From a checkpoint of a small encoder-decoder audio transcriber.
Model: log mel input, encoder activation relu, encoder widths [96, 96, 96, 96], encoder rnn lstm, decoder layers 10, decoder norm rmsnorm, decoder activation relu.
Training: soap at rate 0.0039, 1000 steps, batches of 64.
Rows from block 6 of the text decoder, named by matrix and row number. Rows with one number belong to one neuron. Each number is 500 + 25 x the weight over the matrix's rms, rounded and kept within 0 to 999. All counts start at 0. Numbers have three digits each.
# fc1: MLP up (decoder.blocks.6.mlp.fc1.weight, 512x128), inputs 0-63
# fc2: MLP down (decoder.blocks.6.mlp.fc2.weight, 128x512, transposed), outputs 0-63
fc1.171:477499483481501538552496489459501476494516475522490475475521517533476507488521512450537508476470501528500499502508513552544503509506539510476468478498502489487487462476510516479520498516525480
fc2.171:499484508509458515503510506489449514532480482468458466451536516489534524511488525498458492489552517464491503483481504474516507523494490423488496514507467526522505510482462476490487527480487482
fc1.172:447481507572494498555527505563467482435532483455493520526512546462533536482459566491508469478513482493502502485495497461525488485489497472476501503469533455500453468497472529504571502464496517
fc2.172:529487482501518480561508533483524530502494516583465495463502467509475518462507479548408494437503499487512496526474495485515506500455520484479500523513502498503465458451514506525497471555459476
fc1.173:521501520517502529514478498477529468536482452508513523516522511517511485507508516510501540529467529523482477503488493466516486474473540477507496507533475521503484535523519501522532521536506484
fc2.173:496488500519505460501492491534511497480484501474489483526496523469491521490516521478568513492495516468523474472469499497504523570491506508473481510502494460500493465492544472496526507488537498
fc1.174:483508462490453521508499501505516527537499529489531513466510499526451543509516536547486510493530466517498482511517467491509563493494536534513443523501497505523511515486526482463498556471519501
fc2.174:501519488503477547505534510479523480475522488472454485498524496461446461515500470515522506494548473506538483504499505528502469518529472468497503500511501495501493488451523484511527526538482512
fc1.175:520521461511523512526533441510510456518518518529469506510510454503475504516500535515508509522485511531492506510506487528477528517475478513462504512495543505514484526506474508518503468501474521
fc2.175:523538515500502479443500488496496515492526478494522492492510477488519469473516449518509469486499487526547446463480495472489462489511486489537495501506513499515499476504532521503479479564512496
fc1.176:482523498513501498511507466498500499515490545475513492498491491497499503481497516496498534518511536495499517512550482454468545489526524528489554509563510494498496525537517466477545494471548501
fc2.176:466504479444462482514480517512521480496505498487528472497522497525499536488514498521522493492480516490482531503473512523492498472486491520501490492467516473499472482512489504499496535503495502
fc1.177:546502516496522468525486508513503475560499497521481512508479496501501490468494489519535489512529480506501491503492462538469478446478496525488498485478494510518554474482512486474534476510506483
fc2.177:531496471522490469484493476509507505493507500423482522503496496476491505469490501498468490513472479536491529527499499463522471514518525506511520486506461530506516498517481501500472473524492472
fc1.178:458547485460475496519512504470509557526487486513493497497487501565501478514497515469481518481537496524494498509501514511550514473498510453514536495517498495493528523534522500459547526486517554
fc2.178:556509512496486513496544515538530499488449521492503501505496490463489506519477459507488490494506510478502524501504514502485477498497466500506544513496490489502514496494485562521491493508471490
fc1.179:503483509510531461495510497504503472461519461481476473493518491497525532491461536498481493443493481498507497509522484510461488519493473515477502496524526505513503527524548465491516496490532534
fc2.179:468516517533471550489500518538521507510512498518510516496496499526488524535476498477542524495493495470505494477513549505531508511475494518499516483474526491505486503485525516489537499473461465
fc1.180:477452497514470539526520525521519496502492510502482525490490459499471524483493488493508504504484469507471466453513491500480521448537503487494480516491517496502516497513487494461476513490515493
fc2.180:535493561510527502541527478512498499536517499472515514512515526473499500466528501503491489505522517500524497538480481510535492521507501490512532464496511474485493518486509475495500496490543505
fc1.181:472502473485480525505495493489508540540485476537467488536531539478463487496531512455493524463474465495489533513513456481505490457492501494459473491518512487498488557493497495530475497478442483
fc2.181:508520502520520484482482555537533552452492465495527493508455513499499498480513466482530494484529456503542558472505511532429495468499507495529504504471522515495505465487491487515549501517520535
fc1.182:472472529484490494527447503506477461539506462515502504522480507495489519451493499468532508517551471544482495520513481525512497507534491506506544455570503495461484497477510503520527485472465486
fc2.182:510520513478448480482476497527511502456478492504502500496492505507479455508516509532514508510443516487492508503471500516506469467515531488540504489481474513568530524482496536532450492513516484
fc1.183:499514498455490499487494501516518470533534505460527468512483520514497491540522495482553483482475437516528535508503505504483476494529483522489509473485457495519528528466515514457507487522580504
fc2.183:537543495498539494507504464489531513465500480535458464504468450496465479522510489521503501454509512488481475527506468504486556456463511476510505477509492504486495508496491537514509456544455428
fc1.184:496480508514489533520485484549492515503480500516506469516521500560553463514499540477501506488471509514530516492517514517508510441475523469490456538475500499510513537524491508487503498482462501
fc2.184:535542503491498543516491469513479488513496518529525543494458520461458537497494524470475462509521491473488514510508521544509515490537482542457530495495523514488513501508497469507481494494508495
fc1.185:520484470516521539517483479522508500525486497538476489520492499477563499525528525524448509460500494484488537438483532501524489488425514473500519496456485515503467530459501461514530504547535563
fc2.185:524496512444499510513508504499536496474517539531507513501504506538481488457510522478494492572481487535502529523478525557531495441502469519520501511519514490501491493488489475492476471536496475
fc1.186:543496518508496511478487500510511490500541511444510526464496499505531500458516497492513496520491501560497457519509519504463539522518508497467497462498523522503493524459504529483510482483484521
fc2.186:499508521484491485472458478484478510520457501485506507535549488492461522544473473541511463498521506473494495440439496501512472513496508476542493481526495481465513528542500486502505495507494537
fc1.187:555522548500479453542521523531487464513522529460470526460546439544498518510465509492484521488502522505473510481498503492492497514568473552527530507502549464489540482532486566489523469503501504
fc2.187:473536497524491507494505493487506514518478488527544490527511497534484525529508482489568489512541516494536513516478498498487498497507518468476480498487471498488507544510544534507487516521486531
fc1.188:496495470483465483487495487463521475529459492468519487497470472475500533495511514523500482514492498518529491489468497487521498517568518538521462437494526529517475532475500515511508492487481465
fc2.188:541552489526478491536514507538490524491536477530509514491497450526514554529513476497504485497496514507504469508554473488447471434470475476524499498463480495507502483522521498539517494504497509
fc1.189:463464507486514508522521492514485491531520504509469506435484498534493516518490542482486486483455505507474510497547496509501511477516523504504463525526472509529507530474490457528483506535525539
fc2.189:511501494546521502511507487520513494538513486476500452470503460499546535459492504544491513534513475502542486526514436519513508497465470525497499484487533483485505485480545491483511533493489479
fc1.190:522495482531552538495485484522494514523503503513513508442504506517519510507516508470567462523501495534477485445488512518460525516502503485489485542525455471527478487480528542507496515545478535
fc2.190:516479514522425526518449495478499477422514457519474532530483508514440492552541495452501511492498479480525471487479512510530526530525457461459480490500540520503544494545488471520531493498515483
fc1.191:497505491507510463509479552527460529504524521543493480537513484503482511474499484551495518496530470536429511508482500518445506503512511518519548473487444523510510477485495474486528516460473533
fc2.191:532506534481500498528495499484499503545506524471549543522492483473489467503493520476486490498511504494529527525482515513510468520504495511525516503537489552515487542491505502510498492522520433
fc1.192:470497521509459487439511494518537509497549493525476520490496548524491483513533549484500514434483511505525484486506500468480483478517462515449509515489506490498505506467492492503473504494476492
fc2.192:468506495509502510513417493485482522523499515507531505500491524500534512477491468504522453478495505497465544493498515517498506504477525472517509500513477472529510505509482489501499512505491491
fc1.193:478498466535542490490454472501505463443467512510486539518517502488526474534485488520521499496506526524542531493493441471499479481480499503500498512493490539544498554488567484522483474481463462
fc2.193:530533494526550497514484471518491483511527495429492521453519457520500505462479488468495526474483516472541498516473497492510490505530495517468497518506443479481500537452539531500436512495452493
fc1.194:508498514472484478519500472492510545522490511533489521543508479503464474501541520482506493540495485449508547493477518448493522524499485522544489493543483519506503465537494523436522459505469484
fc2.194:495489474508499514494499503497500550531494494496475516512475503479514527542449500501504524509500493518497491535488514495540511546488526516476475502497524487507485511508498523528485531500525519
fc1.195:480485473524491468498483519487522484455522503500501510533483493476479447513560503499484494496487551517503566457514522481514504485471550484531568513463499460517494484515541528494475476491524497
fc2.195:501468529453477491475510471522504552489518480521465501504536480498497496515498501489508513511428538475520460460511481471552463473509501491518462460491498491514506575474472518498485484494509493
fc1.196:524470513509497477503493464525509486509499507504477492476498515474504461498472526526539492517497512485480536523517469463516551489443484486533483509492491465533507485530509477476457515483485495
fc2.196:486531494477466467534490457496544501496500490518522518456501500521511465462468549494532440467502522506491487546476456470469516504505493489532490549488473549475481487530492465518511538480497481
fc1.197:523510471460575443469480454503469479506528513524527515515506470484496469497487520515492516479515472507471465473519509477481510503484529495514462529478485466468502486506511464465485497507543448
fc2.197:483477489495502496514519561469515501479460515508542517503486526505482485482457524515495501540459478517478492526520558467512541503544458477516492491518485522470446500469468510492522485498483515
fc1.198:485482470498453476489521499503491496490506532500474507454506446465454473453498522493472454499500493484513511491476476536461501504518492477504524472468498514506537490474460514498484488445514459
fc2.198:485507508539479571519501505524491499455476470507548534526502504534503498469499502510515508470526471504476536491486552482490496489457512493513491505557525506497512498531537506503505492545526468
fc1.199:482476513528511520517523479486518484476483544514451544461511491487450449497527480519517525524463481470533510475486464528516509509459508532508522498471470475544487546493495467478489479523518439
fc2.199:474519496464508448500530514478474510528491495485486517517492511537445499487438478477504522499497541489497530467529525505480491517500493462475440497510467521466483461555489461520481448481489474
fc1.200:451482493507493533508487481496488471529527493477549469513520461482506484474510548497513474478511510504506486473459539502502509463495523520518518507477499493490505495493488496492471481468542524
fc2.200:506512528507526539503495478482561495531539503503505489514486512529494478496475530513518494529481494498483515529501483487508514528490497518472447510475488511541553475480502512494467515540495483
fc1.201:519512515552483506467478525493515513475530525462466520505483524480543492546513504439539465484509536486464502463513493469473527523492493502532476512506509501492507471547500500500502512491495489
fc2.201:521514508459533527533514492486477522504506498555492499482462484528504542498495476554533526500481492480455474537501491477525535479500483551470502490502514501535513493502505498492494496516477510
fc1.202:473515493501489491478525496515524512490485532520501417513423528501444481503475502497497497472535477484487528513490504479486491490521478458488507484544519471502545495493497471452496513474514485
fc2.202:516481548483501493503545489500465504482511493473494495518507508466529550513494538489521556469472484532475472530472513443507511497475547509518488479453521474496487530488537570504519554501515460
fc1.203:505494530476471526446495478455507530512511518491461513497509521503510524510519541523522487500488473497461469528485517481481506481544467485462521466494502472524532487490491460458512448520509525
fc2.203:482507520545505505505486506503507479517505522516451541515508476544464471517479531489495509478537501487550530461513466515482519526511480531519486506504510512481497506464491508517500505484498455
fc1.204:537464488510492516497470439503512503488498487489455497472523508465525526472486489524424497467499526504452486454499520484555510523542500474520443493528485484508550516542472473485534451513543495
fc2.204:517564521466459498521532529504489508418545493520510491508476472511527509527487554489474516503522525505464490542525558536510526502455478519498542503450548523516431515454520497473562534464500515
fc1.205:488478457469504473526439494475512495540497498490527488502497492528488461580478475482536483479509519519521493519512507505461503482510495521493467471538501513505513496454496508479504531501558463
fc2.205:506561509480480463511501494512465507463464506413442492473522506483516524498457490485539478499443496473530488475514501454478525504538472539502466487554482459479546508547508551504527477470523519
fc1.206:489502483482486509561477510530518503497522523496504498466495482481513498503515489545478518488427499465457496454534495504497512527480541513524478459511458429450511532516524477499504516515515487
fc2.206:541494473539507483542524488509494523523445477431503531508488529497488507510453453507499500528522507470508494487492525505484522522469470485483532525520487464502508507490473469518485507507492495
fc1.207:517471531503485498517524461486541505484488501505504492479459527438479561519498454517519482471449520526496492506530532506489522481508490491515480470517484483494460482463506480513483494462446499
fc2.207:552515485492544490492532461432519476469483472505536491529477515484496537484475512500489517517509472516468488493515500508479524537514507516539491505496525485496516542514491525505495507495500476
fc1.208:517494472507478495546506443531497452514535512510484501507544517487500482482497472494527491521496474481515490498504522516502495495503499480517503490480473508520507467508502510528525492473502528
fc2.208:528492521462501503520507544475522466517467503540514465504478535533485528525501496519511489472481506470446481467476494503514529510488489467521487502510507503491507491559505504521461539573477518
fc1.209:505498456505516519465473489540490492484496481500471505502532505504508459510500517503519531523484536546474487466508496482485503546481501476507555474509455460493521526458474462518527497483499502
fc2.209:510527510532473475518460495491497495534508505479476477484510504468493545463487506510512496498506479511518510491490469523508535499497510518471495499493503520498440492484476452506486465502496495
fc1.210:529530507506501516464498467505463548505489500493492485533547509506518524505497491500503490527487576486492545494538524468506486493488499479544507515479456509458507521511499503537517496544498492
fc2.210:455514497511477469508482497518509470519499502473500543484488448496502491511491450537509496475537487457498539495555487499463490535532477480497516472504495511462503497472493465526512522521528484
fc1.211:503492508481491495509474495510526494464487496491504554527518471508514514446492525488498480481489519524500537474496502477477509471520532465527515450506468475474525485527498506543490493494511514
fc2.211:464503530476514519504474561485483496540503557470467481461466547472488496506514499508502536504489500485503485496508544505522467498471490569500532489496536519520527519507552536460499485518461502
fc1.212:523513504528506504492508460503474478541500521505476496462562491510480499475513515517499511485477484558527516489469474486522464516518504476519512535495506479521517553482539503494514522509505520
fc2.212:512502446509513494482514471536492455485516505470482473479477470496515494524464507488484483462459504482528501506503499476479517521519506523512520516517486490447466477479500533471479497495486469
fc1.213:545486486491472461484476508455507491514553539496492438519523506526445514494477524501501493515444533531530504523438493525487500477507491506520547503488465500506525465526461481490497569475495432
fc2.213:516478524501520535517542549528562549503519510491528506497504476492487510497530558479541521497521492505485533502497493479505457493484501495489482533487500489495520472492462469533510499499515474
fc1.214:520482461547470492533542486447495497539540534460496503513465487549522502487473518505505488467480515527506558478530497502494543500507470477494493476497467490516519453507497455462487499497513502
fc2.214:486522501519526519490515469524480493494473481472496468500534508507505490508515482501483480522496485448477523448468460480499472511498526522531496480515477520471489477506452505513515504511527516
fc1.215:506513491513494510495513503540491487475510552519493471518510526517521539461475498493487489492498520465531540468512475495493523530502505504494487481475481513451452481485462518524520489519506472
fc2.215:547488505447490506504575540491505485438475480495476509540477481506523476503507470506521507492443510491465491503514526548454462491531500474520465496446510491518477514491475502501452505500507481
fc1.216:479514514503479507528501476508484465477493509479495551508523496503571528507525450511517496540512472533517503518484460477495522507478485501498485476539474484506512509506537553550512497459485487
fc2.216:508528497501535486500482529523476497454471464494511486494517519485538525487507505494536454503522525485509488496460482507473447517539508486498548529477468484466499496502487506499465484512523518
fc1.217:537482480528497516472491506496494534511513439502503487468521472476481508504504480515508536497491491464537535514468492509498486460451520473523485489459506459515514544491500510505495489490450523
fc2.217:522503476510483483503534494499485466499536482508451487514486486500525499498514478484494511518458500532500491489497465534515490529483496504505528514519472509475525489504509471475527494496484509
fc1.218:524524505484474529503512516488519509442543509512475482509521487515529497495504534496502493464494534543501491506540523479497493514488494493493495494490520454494547494496545506512453543528473481
fc2.218:479499484471464516466488527491503455488544498515453508472512511466481565510553430500471500500483485501508453482521523531462473480519506505475510479488486533517483516515448498473491503534515491
fc1.219:517475498511500475487511497519469509530517488455496520516471504504519511485468523507459492498516492486466511507524469509518528421483518468491441486509528512481495526515500496465521531531512462
fc2.219:549474403492513505508462551538441493541496505525518461504499505559551496521492543497511471505481499484470514523455514502537514524450482481499484511453488534546478483502498472464479489465513525
fc1.220:501475491483508530528481498518507489527498530429503469446532485468482505496532502493523509529471484513481473470552483531493464503544482495537482530480490437427472500478496534540516496489475531
fc2.220:434468480529464428493495531530523520481479468486545455524512491479509442474497488547499491480522541478495487498517505492503503535550538467513480511521507484491520514472489471513533500497493496
fc1.221:547500483497500472510460490484476441539489543503455473478544501477503534495485490530502461488478497515511480523477522502516509511478518501533494516503477496476494505536510511490487501516508478
fc2.221:496525540495541506529477486503465489517485536473462493485570548499544476488491479474475444494486524489497519499481439485504474533517477537500521506526488487501491491494529451510525514512501520
fc1.222:490486523499548495488525501516513464492503543485505488489475474465496482516477504500499506525511477532481540513499480540520476543510516574522457496480516513485484503504506542510519477509499503
fc2.222:453486490496479487497517495531461462511489492502512519505499523494472461506502507481517505515513460497471495505504452490495486534526474518477483564513516471476528493472494481463472498497513461
fc1.223:490542468524515506493532502494567513502492471512527518513491497485497502488496454510523504502510508501506482471526518450483482507484483486519486517478506465513526479496522508487502481527503442
fc2.223:471543503468447519474533543487500492507496489494510501469498503497473498499475497524497515500505491523504508488473517506448528501543486496450482493513480497475481540492466487531492521485552505
fc1.224:506482507494535516512506521541519512498550528517537481513506460483513497484479478516514482469472498539503515522509492443481499517487487527486487540549508457492525507500506502519470496467480474
fc2.224:498520488490490497495505497531533488489540486500504500532492517503532565487498470491485499518521535475492498532538500515490535534476519463494502518487493450503571478482486476506490511494516479
fc1.225:463512504461509524506521538533495487514484490508498471473516509469508522505545447506501491532506498451489494480471528529451533508502476535547490472450504491487463482500500488441499439524509522
fc2.225:501502505470515535485501481526547538475526499491559561530486488519539511520520507505508512506493461499510488513466526494527494489474511458478500548520530450424455532483457516532490505501517494
fc1.226:522496517533500468495502476495503526520501512466525519494484501486501484488476549456495471500489506514504531507480490492478471516499464461494502511481495497493528495518486488498537533497513549
fc2.226:471474506498494500497484527505525508531547489474477516488512477477523485494502510498522524469471483530481464487493512520525491509510541496507506490539514451508518554510498504508497513533512479
fc1.227:479452486529471540510526521533469538520543523513463483504484515506510505489505538535545534513494503500473472493507490512507538492565510499506535474531516511449530416511462483487531481501479496
fc2.227:509456523515508480475461514522505509480505481481471524499487490511529494558455517449461487512488482430533461462474500520485524501522471455508527517492507464509486541485517515495525495539482474
fc1.228:515464482542473502457524540502508523569543465536537482524538495494498483457484503503540505477507499503489484495470535538500498489503518463522519520501523488454488506537487485495471508459456440
fc2.228:490455494518507500497520488498509516466501475490494505484528522467513467492500503476486487501490503492510486480491474528497487507517486485515492456495471474518506510491497478473490450493483541
fc1.229:463513476476503503487504468530501482480474504483501494491507491504495518485521530482478531519478513535485491512504452495509511494504489507503523494502478526499476450566514480498534524482512526
fc2.229:469543481507466482515498457535476523472498508474534524550476526493487550500495483478494478494541536466555517514485506500511513497484488496481500532509520453511525480493546470502543498488517501
fc1.230:479512508467467471492477474474530517520505527533495520473497484525481486536509516494479515486496514477501502520507497469486509497523487513473501532520497517536473511542491490492465503514529493
fc2.230:516484507500500479493535452497488490521508489501443465542512520488512463522504531516487448458505495523544489485465471510497511528501490498491470506525496480481462502496512510483483473470498499
fc1.231:510502476525522473478510487482494494520494480507504476535501472536525480520518491486493470449460503481489459515533480510516499529506520466450479502499512499453518470476490535489518487486537525
fc2.231:511529527476524485457446469512528494441539546519500544468490476475496505437497535492499511501512520491494485486490495477503487496500469492525485500527513506502527490511463468493478542487494504
fc1.232:515564515482499508455536500453483473459463526517511545474536490537497556507464486530549508500519508540515466493501435503505512461453545467507527478458483486505506480502501519451529462510546481
fc2.232:540460496465541537490481534482521536502518499496520488473444462493522504502475491489532467503493512507543445496477532502495474496522460499484488536497504458482463539521507545479493493510523478
fc1.233:488457490528486494517503487461480511570519475490530503462528500524520504533492522498512521481512510558500497505498454458533501509444482456532507489505500481501493507476476494450503502452505449
fc2.233:522479504494471486481520506506531504510494477506438499490443489520520480503487558515478493514470500537470502489519538506481486461502522478480550490466510560537448505472495548501471478535479517
fc1.234:484520534510523480497497550483481507533526503494513497491507527474485515506503545537503478497513494535515559482483487468521519505510544499522512537474488490502522468470490481537500470471505480
fc2.234:517501534479547473510529529478512521470531506500502531497477470471480503459483486494531513506518494473495489495512503490475481469536459522541431461474511465522497540476525547519464495484495509
fc1.235:511504477493484522481529507524507471487499474506464505508490492534506478537495478520509501514537480520537496482535534499450515490488461491508500500490471478523521519483450526525475531503488483
fc2.235:479486515525504550523514495505506494504517495518502525498474535480457496491503484505564483524504503510474520547514519516508476491526503483496501510519530479458466499514478495497503493487515495
fc1.236:521504555497526524495546527468514512509470449494558464469465477455525508519531493548468496468500479525489493470495480499495529488479559470557499466505499506507517510476539543528466531458473503
fc2.236:490478552497521522520518494518490504464472507480506464483510521486492481506472527551477525504482508491463480518477519527508475480505504505468500488483477459560530547508494510512512523513512469
fc1.237:529513513493528517452512444537521531498495511536523499449511453512485474513511479517486470497512442519490477491490519536447477494511512522498483536467543518473465538494488504519497506486489507
fc2.237:497497464474538503490480500476483480567480516534461546457487483491520497466503520472467531484466496514529515523548483494509506464483507503481475498528475507539506486488467485509531506513561501
fc1.238:498513473503536469563511513492502506547533514470518529491506476502529460514478472487501468494478496486463499507520500493540493484522547507509498470484447510472510542514532520487455526453511488
fc2.238:521530513459519473516531519468533517520470509531500427478483554468503485505495454541514547493518497473500491479502519493516572533474480502489435488502475519436512481471520447504459514509532541
fc1.239:516490505471501480519502511460509526549493511539490464521481494518458511485515467495546524518517466518482464506510512500497514475508537444531490493491540476486488484479465501539495535510500485
fc2.239:463490550524500489468512496481458484496529522473471543499484520505498489478518542488446498498475498495514551494496497515530468498479513511479489522509475497515495538540457469462526499504455532
fc1.240:512514506549493515522525515528499490487500477537544472504544504522503482532513550493516482478492479493462487494528518528476481535516496535487507521534458520480482509485470492506524519504516519
fc2.240:514502488558491473489486528525513519510464519518533549453533547527511500494498480485466524508467499517486465553517516507474494514506476467483438540491524523526478486504520508490494506494485529
fc1.241:488453552494472504516468511520515478534537501524465530454452490509485466523468523499483436508510532494488492493515483497502495525536511478484455506513478529498535474561503461466490532515506481
fc2.241:516459520493446470498489511522509447440478531445507467478522466498492474525491503487500537466523493481490495509507484446522483542464533549516440507465486515494503530510495494535523456513485494
fc1.242:517475471479538525510514521521536458502484523496519523484499481493474443475503533512509495453467513475531472465540495494486499533529495475463499538481451522481522544463464493471493463504486487
fc2.242:447506502473509487503484535471495483469487426528489469513531505493523537505473499490518468511481482503485484490440465525472504531501521473497516512476516453496446499501527510493474511466498486
fc1.243:516509479514516505488533493529504546507538570506439470488485480481506494509518522490468497490512485521481509529514515497489535451465534510510536461542513501491539494490453502519519507508511476
fc2.243:554491486498525508488457509498507511470509483515518499516534490493514536519529515448507503522494528505489499492495517542495458484508450482497481530521461486507464529485543505468485475519529491
fc1.244:487512492536510453482510526520485469515550536511516488478442529492485505504503506517504498515525506528484508469468501515451505544495522484527532533477502430452506497495480526490498478520497467
fc2.244:508538532515541487503483489495504484462482488509543544504525502483504511479501496513467510508539490501482479496508498496500507477519503513488503477517532487485528511509538489464541505499483513
fc1.245:476476477545512542480558469537490494514534522515457472465485507484501511540510464516486491462482491503479509555455504497499544471563518506552468496492529500498455450528493547527511447493511448
fc2.245:491526543494494474495495504527484478482495483480493461503489520479493486469463478519476492467538525477513508474485511542459498470507485530512482464487441514489518549487516475474466510541479514
fc1.246:489509506504531488518494484472517522517489501500515518480528515471525484518469539511512491525515489510526525481475509498541485500506527519535473454506485502471498496521460532499458450487492536
fc2.246:487494517484430473485495492504536508565489502501476548489496538529524514484530493471547514506476527513515497490525508528519555512498508499464511512501471510522470476479504463537530507516485555
fc1.247:445511481505498481499537548514490495523525536508543456461508517484481498498480520489503525471510541504485517452448486516520516506498503519513509480480474475455503501549485493537491546471491464
fc2.247:483530516533478477517514505476531528502482478477480525472507511465482547515485457533453522496520448472493470522469510447485475520461456474504468496505500482532562518504504511476530551494475470
fc1.248:493519501477508494488501509471477494511530506524536550479537503537491532533479518507523484525525505523502546490479476515456485542548505534488490498489487482525557467513473535475463519513482534
fc2.248:560476466513520551516507461508482518488506517530496491485487512502482503518522518499491499514464493516468520522521525515497479496508481501554510517473523522540505507531467481516483522495496507
fc1.249:462545480531498472512513502475446524512516525513478524452540512459505470476486532520471512497516492553483525536514532478515483470469542548484533475483543468495517497514486487484467513502469495
fc2.249:492498501535485504456470509498528481483488487511477514498491505485474501516479512504538488501488500523529535486515475463474498522524498493513530455506458533499529444504501493565491472523485533
fc1.250:474535479507457499522507508487484487486506540533452488523517472529486522484457507460522500515552500518510533480466519489451510511483493460511483517498519560449526468514503492513461460512508525
fc2.250:451467489511533558432544500489498523508521473477465522510538441537493464478455498491519511483471469500508470502475496519505488513454505470481468504528508454508476515528493480477495474532523493
fc1.251:495502494531464485491521497484539535518559486520541478507495474532512480492503528549533523437518509553517514509479495504504513520480490464472479497522532527527512523493555511520456496506453474
fc2.251:493506539515526523520485486502477471491559516490517484508468486504513499496492517510480503485531478472484487488496538504533499503491486491502525469475498492512500466476505484449502501497491575
fc1.252:501505491506524516478525491526478505503532546506492482536513449464478526500502527499541500493500519500538485492509488508493486535481511482463497447488490482503443487489481467508528491499482515
fc2.252:550481445491518511525499529505521531496514468503487523474523491487513475488509503502538484457468508486506511471547510486491516489527475525513474501458463499504524509493516508554480489511483514
fc1.253:533499517471535486541514472556516483508495532487512471464514514512495511467528528532504485514466495487485508472501506521534494478529483466497476500503482531486544490525486499482504483515498507
fc2.253:514468511513487504505493475460454554473551553535509434479481482497483472537499529504529464493515485484468510518475499461494522488511536492510506457461493520517473553479475472522482483489523481
fc1.254:504491533490517504525512478552504549479522535544492484482479509502492498506507513486503463456537503500510531507502459499485497498546473517461534516499538469498474462501490458491491507443479531
fc2.254:494537511508488497473529527471492509483466455472508535501519501462475520548509527465531535514536499530469480520505488506513499477502490454524481504487525484479479486535521515468485490527442480
fc1.255:496480520535507492541543534509498483507490508521499481489500521526534488476492528512512507495483483516530504450500479502501487509547496505501493525508501511558503496508486488465498494473476471
fc2.255:531487484503480483522504474529475497509434476456502516521495511487487517524509493532490486520534486509524509509512513507492501506477472512495542460516478542508469496531465467498465505486487454
fc1.256:438520504519494508528546502504508503496463509550529451491497477467492473448429507506536502493510484564514473467511538538504497515488528537483509491506476535508523455495491531503522490506495456
fc2.256:494499488470519495482499474517491506505530499496492491457500493511459473450491481479495506548558531480501488494477504511504484478495511459484521496521508498494483525520478515477508490545475516
fc1.257:547486496511485489544517478514495521479513504521496487521501558507500534492502492492472524458534493476502524469491511500491481484520492505517494503478455498521523497505522495489543466532496503
fc2.257:510500522483513530490485456463509528520510520516501507451505501540509501501510541491530497528493528488456542540508502535499483481507486493510471548462540469507522546517471479519505503502519506
fc1.258:486471484489534506467476482536557536518499539481504487549510482536488490535494516511509450499580524512533513427521504556501479512489520516470456475537488509509507483472531500500484534479501533
fc2.258:523537530515490484509494523511522475510513515459503471522445481463517509544475482540503493521509453501497462488503523478465468481511524511495470473448514509513497507506497468533475459496492522
fc1.259:461507498492482516455446516459510477504567480481506508513514513493504515504546524544561497486498555522512490560478465559527557508402477491473491451532527501500478529506532495512499484498468514
fc2.259:441549477510493495528457474527513461494487472525501550491529455511465498472472523511532479514467505531520499494502501460481496494459481462516488497467436456547595468509483482519495462508508477
fc1.260:488455513481508484519497510488507488497517517491519552529518536499485494503492516522452479450513536477503544513507479486520501555526486531493460501534526442494497519495476539519518535488515536
fc2.260:449471530511509522472528518543542491524515488515526464509509484480527495530488535482521513530458454497496539531538526513520508452467477500480511488511500540523493530501511493508474476481450534
fc1.261:515527517499522496496510523476499523504435511482502521482509491485526500523527475539543520530514490476517492500496518546479518524515539517514519460516474473447501555548493502426511532532487505
fc2.261:441520490486539502545517520492464516486441510504494537520472494504497478490531460507516515500487515441508545543542484536510464516455485499498426510522462460457478486466523498515492536527505514
fc1.262:491488518457491512480519518557466493516497516547504469518491467500535532484504495473491502525503490512528500489518514500534517488521489527468454482530525481528504472498549526544468513469503509
fc2.262:493511516493470496502466471505479515508461499458541497525507487530484514477506465493477518513504555484514506461502466503506488488513500516512504445483494530505457432548528477537513508514478498
fc1.263:492492505519501518557488541510494528474479496512546525484527523490506520479465490502487460509486501518508522473544520510550520479502536520501484537483510483492522500462485509500488495462506485
fc2.263:530509524523502509496514507446499485517508506521496533471514504538495471488515539518507458476476506439473490513487496475484510504493509481482550526489508501476496475566482531509487525547509498
fc1.264:465505538513513510500488484519481519527526508518504535491498527512496480473463529458489484509567537512542461526515465542530513515512515486502525523508504489466530465530495502436517523522518443
fc2.264:524460502482476503497507518468482486478507528499462476502504516545477506516513524494509509492441473468488528515508497448510484510503469497524501476481494511495486512481446520483506509496497477
fc1.265:507464505479446490513492538501496515505540508474512507459515526467510531460515488485463491513518535507474478469526498506552533465500550497509436512467507495537469520539514492490525468502538528
fc2.265:511475437502483498516528521504534452515485550555509450483460478498521440515494551474485546505485505493508475465524563472481459466511456512529449483468482485515528454511480441509529518486503498
fc1.266:493500480514488500487499479502507526496515497558459519500473495462470507475505509467535472458507544511464538488531535495505546532516501500538490507508491513452487462463472509507531495480481479
fc2.266:504489475512488498561485516524462471456505464513495473509528486458557517517521498511479510502548487497485516446534501532525482494500521471538531492533499520448455464504521523488494489557454491
fc1.267:507511536489531472482487520465464448545503513475471531536470502496476494498538494490511495516473462584547508496501478518509466483495503493523496454488520486522499538520518471500522486481505507
fc2.267:498528489517517500501517526528538498479443494485509507476465499505480539463491514489527505470454489480501506517496492473472524488470480531477511543496503489486513526488508478557467478517498483